{
  "model": "multi-label audio tagger",
  "n_mels": 80,
  "hop_length": 160,
  "input": "log_mel",
  "win_length": 400,
  "weight_standardization": true,
  "stem": "single",
  "widths": [128],
  "lr": 0.0023,
  "beta1": 0.95,
  "steps": 40000,
  "batch_size": 128,
  "lr_schedule": "cosine",
  "warmup_steps": 4000
}
Rows from block 2, named by matrix and row number. Each number is 128 + 24 x the weight over the matrix's rms, rounded and kept within 0 to 255. All counts start at 0.
# conv: width-5 conv, dilation 2 (model.blocks.2.conv.weight, 128x128x5, standardized in use), inputs 39-51, a 5 kernel for each
conv.0 [120  92 154 142 108 126 112 139 172 122 119 129 110  89 146 130 105 146 147 144 164 115 141 112  84 137 128 140 116 128 162 136 125  96 147 134  83  95  98 141 148 132 149 131 139 119  77 104 119 110 155 134 121 118  81 121 112 130 104  86 148 104  92  75 124]
conv.1 [116 170 148 138 140 108  63 116 152 192  99 134 148 144 121  76 147 116 130 124  97  59  90 149 161 166 123  95 119 139 132 135 126 140 104 131 127  94 125  76 133 131 151 131 137 102 139 153 142 137 147 159 152 131 153 139 121 111 130 143 134 135 102 134 100]
conv.2 [ 84 128 147 153 127 122 128 123 137 145 130 123 125 120 152 124 140 142 153 118 156 126 113 131 102 124 148 138 140 118  97 103  98 126 166 117 106 126 170 147 142 143 143 164 113  97 103 143 156 160 107 142 147 160 165 167 146 120 137 140  89 110 139 113 104]
conv.3 [140  96 116 112 129 156 183 153 163 173  54 132 111  97 116 105  94 116 123  93 142 142 108 131 112 132 143 143 142 120 114 132 124 124 140 137 173 127 133  92 131 104 138 141  69 102 156 176 166 133 135 137 162 125  98 134  89 102 156 140 129 121 105 128 151]
conv.4 [129 157 158 166 128 124 110 122 146 175 133 112 142 151 131 131 128 140 126 127 125 126 129 111 108 113 134 119 101  91 145 143 134  92 140 135 134 140 115 129 138 112 145 132 119 153 142 137 125 132 131 147 137 118 151 106 122 133 145 135 131 127 157 147 129]
conv.5 [162 174 116  90 165 206 155 102  84 114  80 119 148 141 117  95 125 141 137 102 117 109 128 149 142  89 135  98 150 115 138 155 125 125 134  86 120 142 156 124 158 157 105 127 124 177 146 125 131 158 110 121 125 137 146 148 116 113 123 159 134 152 140 127 140]
conv.6 [118 111 118 122 120  84 134 131 154 112 143 126 112 130  94 130 131 121 121 116 158 183 132 156 134 131 113 139 175 109 126  87 133 148 143 111 103 147 156 127 137  81 114 123 145 139 147 142 129 136 154 124  98  93 124 137 141 165 116 120 132 113 128 134 153]
conv.7 [112 142 166 124  81 113 156 170 144 129 128 148 123 100 108 134 115 103 115 116 132 126 101 129 110 101 126 144 163 163 156  96  76 120 151 120 167 115 113 128 167 133  94 121 128 132  99 117 135 117 147 129 122 131 113 135 116 119 113 123 162 163 107 115 134]
conv.8 [170 163 104  35  46 109 136 119 116 117 145 137  99  89 127 164 113 135 135 124 115 110 142 151 115 108  78 142 114 108 140 147 136 131 133 130 122 104  81  53 136 101 105 130  90 150 160 152 114  91 150 122 138 151  68 105 148 112 128 173 124 143 155 129 106]
conv.9 [154 105 141 145 148 158 170 162 145 171 111 128 135 127 137 101 135 154 150 120 126 148 145 181 154 177 144 173 142 142 150 167 133 131 129 174 115 126 128 147 137 149  88 144 152  95 128 125  61  67 132 130 100 113 137 134 132 139 103 106 130 131 112 143 130]
conv.10 [110 100 136 166 145 207 182 162 134  97 111 125 149 142 135 138 135 104 128 103 111  90 133 107 113 125 113  85 119  97 162 134 161 141 123 175 149 105 114 148 103 106 128 162 149 139 125 103 114  73 160 127 118 129  94 114 131 143 136 136 121 110 171 195 176]
conv.11 [125 141 122 162 133 139 147 138 135 133 119 114 122 137 105 123 134 126 123 144 159 154 106 152  98 103 170 187 150 153 167 143 150 130 120 113 152 196 134 155 118 110 153 143 127 133 136 131 113 126 109 124  91 133 164  93  89  61 114 150 116 110 167 155 166]
conv.12 [134 112 101 146 108 159 168 157 152 157  84 133 150 119 124 127 103  95 119 111 156 120  97 129 159 133 108 151 112 154 152 149 124 167 134 129 122 150 133 125 114 149  86 165 145 148 157 118 131  97 131 154 124 159 160 123 137 181 135  76 105 138 180 134 101]
conv.13 [ 83 117 143 134 138 161 152 152 122 161 134 140 123 148 133 142  95 132 163 165 144  67  67 117 127 161 135 126 109 136 126 114  83  90 161 120 107 121 123 132 123 136 118 146 153 136  89 107 121 140  86 109 154 167 151 153  97 115 122  98  98 131 129 119  89]
conv.107 [112 105 114 136 129 209 127 125 145 157 127 160 163 152 137 146 149 103 104  92 159 132 152 158 172  91 104 131 134 129 156 169 120 101 124 120 140 160 158 107 131 140 168 161 127 140 105  87 104 130 135 125 154 170 137 174 142  98  66 126 139 114 136 120 108]
conv.108 [150 121  89  78  80 141 135 147 143 175 142  69  79  90 114 102 106 114 118 152 161 151 130 109 159 136 100 100 152 142 139 137 121 144 145 116  87 160 129 137  56 126 159 120 145 152 145 139 123  76 139 134 125 175 119 141 173 140 109  92 165 175 160 150  83]
conv.109 [126 135 145 149 159 218 180 160 154 156 137 140 149 142 146 130 118 124 109 106 152 134 111 107 106 123 143 132  95  88 107  90 105  76 109 142 112 124  99  83 136 141 103  90 111 118 110  97 100 126 130 129 122 124 104 126  94  59  71 113 175 140 162 130 116]
conv.110 [137 167 140 151 121 116 130 134 146 139  97  74 122 108 117 129 129 132 152 144 119 106 145 140 136 165 115 104 121 122 146 109 143 148 188 124 109 126 120 117 103 124 107  98  87 109 124 130  96 108 102 166 126 116 143  88  93 124 108 114 164 116 121 118 141]
conv.111 [125  97  91 109 111 182 153 156 182 159  92 126 143 147 119 109 137 149 143 150 117 168 169 124 141 168 173 149 107 120 132 173 136  94 135 128 143 102 130 114 139 159 112  86  88 134 113 126 148 109 170 127 122 179 142 105  89 113 123  84 135 100 124 146 139]
conv.112 [ 94 143 137 131 154 151 130 150 153 155 146 142 113 106 132 148 139 154 126 128 153 137 124 151 145 114 138 162 121  70 147 155 155 147 153  86 117 124  89  84  95  93  98 143 152 151 125 111 122 131 126 128 141 168 149 133 138  82 124 102 142 146 131 125 133]
conv.113 [151 135 132 137 148 209 162 132 132 139  94 106 101 119  87 103 166 147 116 102 180 139  76 112  80 122  80  73 107 161 142 125 116 131 149 144 136 133 135 144 104 118 168 141 112 163 142 121 126 112 163 166 141 115 107 133 128 137 142 127 170 144 119 103  78]
conv.114 [126 139 172 130 120 119 162 169 129 105  97 153 147 154  86 121 128 116 144  89 138  97 113 133 140 110 133  88  84 120 137 152 134 121 122 133 140 148 148 137 143 151 169 125 165 144 152 156 139 163 126 137 155 108  99 129 155 136 151 134 135 123 125 128 146]
conv.115 [150 120 123 161  94  98 136 158 158 185 131 141 170 122 100 126 135 135 136 119 100  87  97 104 128 131 174 162 181 127 112  69 157 141 135  85 101 103  94 157 119 134  90 122 136 137 137 122 128 129 105 162 182 107  99 140 130 123 111 109 136 141 115  96  59]
conv.116 [143 157 142 150  99 161 156 180 156 153 107  89 119 155 162 111 103 113 124 159 143 139 119 137 139 126 137 125  94 129 109 134 117 152 132 118 126 128 142 186 125 134 121 126 122 165 131 125 155 131 158 134 108 114 126 135 142 110 127 130 127 104 133 124  94]
conv.117 [132  98 111 155 159 175 134 153 160 148 135 107  99 112 160 101 160 117 163 116 130 138 163  55 107 116  80 134 141 155 123 125  93 112 104 158  89 147 134 152  76 118 124  93 164 128 117 118 137 134 113 137 152 127  84  52 106 132 163  96 134 137 124 151 156]
conv.118 [137 123 126 139 136 155 153 134 139 122  89  64 106 147 116 166 151 145 141 151 101 138 142 139 112  85  98 107 111 110 136 116 140 131 129 110 134 166 136 104  96 106 127 115 135 128 118 125 134 140 152 120 138 148 153 125 114 135 136 145 109 105 105 116 128]
conv.119 [150 140 163 127 122 141 138 108 117 153 134 133 127  97 148 103 125 166 120  85 133 106  90 130 111  96 127 160 129 116 107 126 152 131 154 129 144 109 147 166 107 167 136  93  53  60 117 128 140 139 160 132 114 107 123 134 116  76 128 129 129 103 127 153 122]
conv.120 [ 75  99 123 135 142 165 144 129 139 111 132 110 127 123 130 149 126  97  98  85 117 114  81 135 172 101 112 133 135  94 124 148 160 135 164 152 172 126 125 118 105 100 112 135 154 160 130 138 121 116 121 128 145 146 157 170 122 146 150 116 166 155 128 134 179]
conv.121 [ 96 100 139 171 155 167 181  91 140 158 137 142 134 113  95 128  77 119 149 164 102  86 145 161 161 154 106 145 106  98 117  62  86  81 105 120 112 109 168 127 133 149 113 126  78 138  84  60 117 114 103  96 149 155 169 110 148 107 111 115 127 128 146 114 118]
conv.122 [141 142 127 131 127 148 148 120  96 110  98  89 144 108 167 125 126 169 153 118 101  69 145 135 156 120 128 132 116 115 138 141 154  97 152  99 131 113 162 104  52 129 166 143 124 118 127 118 146 122 144 114 147 154 164 154 151 118 111  95 147 135 116  99 164]
conv.123 [181 163 123  86 107 157 154 113 136 134 145 142 166 133 127 149 131 133 124 138 130 148 110 128 113 148  77  75  99 122 156 128 136 152  98  95 128 165 140  99 148  99  97 148 165  59 112 130 134 141 149 129 127 147 142 119 109 125 125 143  86  68  85  95  99]
conv.124 [ 88 151 145 122 134 151 127 153 130 136 106 131 121 162 110 116 109 118 152 118 179 105 139 141 114 136 162 104  89  80 152 160 136 137  94 119 126 139 141 116 118 118 164 175 119  93 129 160 159 148  99 110 125 129 172 124 116 130 140 138 118 139 136 133 152]
conv.125 [157 114 109 142 139 163 146  99 107 123 123 145 141 108 122 140 131 178 140 101  99  73 102 135  82 162 129 152 106 117 126 124 156 150 166  91 112 130 188 125 101 105 113 113  86 153 136 142 122 104 123 136 116 130 130 146 138 138 123 101 161 154 135  94 100]
conv.126 [125 122 113 113 128 158 148 151 163 156 157 100 126 149 139  91 147 151 148 103 106 153 144 143  57 141 152 155  98 129  78  68  66  93 113 160 165 165 124 130 128 153 120 127 131 146 101  89 126 128 121 129 131 140 119 127 113 161 148 110  73 117 142 112 157]
conv.127 [114 118 134 121 125 128 139 146 146 140 117  98 139 120 150 109  85 120 128 150 118 141 123 124 107 142 151 132 102 121 159 147 156 159 108 142  91 110 130 139 110 111 132 136 134 146 128 132 146 145 118 112 136 120  72 134 119 101 161 165 151 119 111  98 135]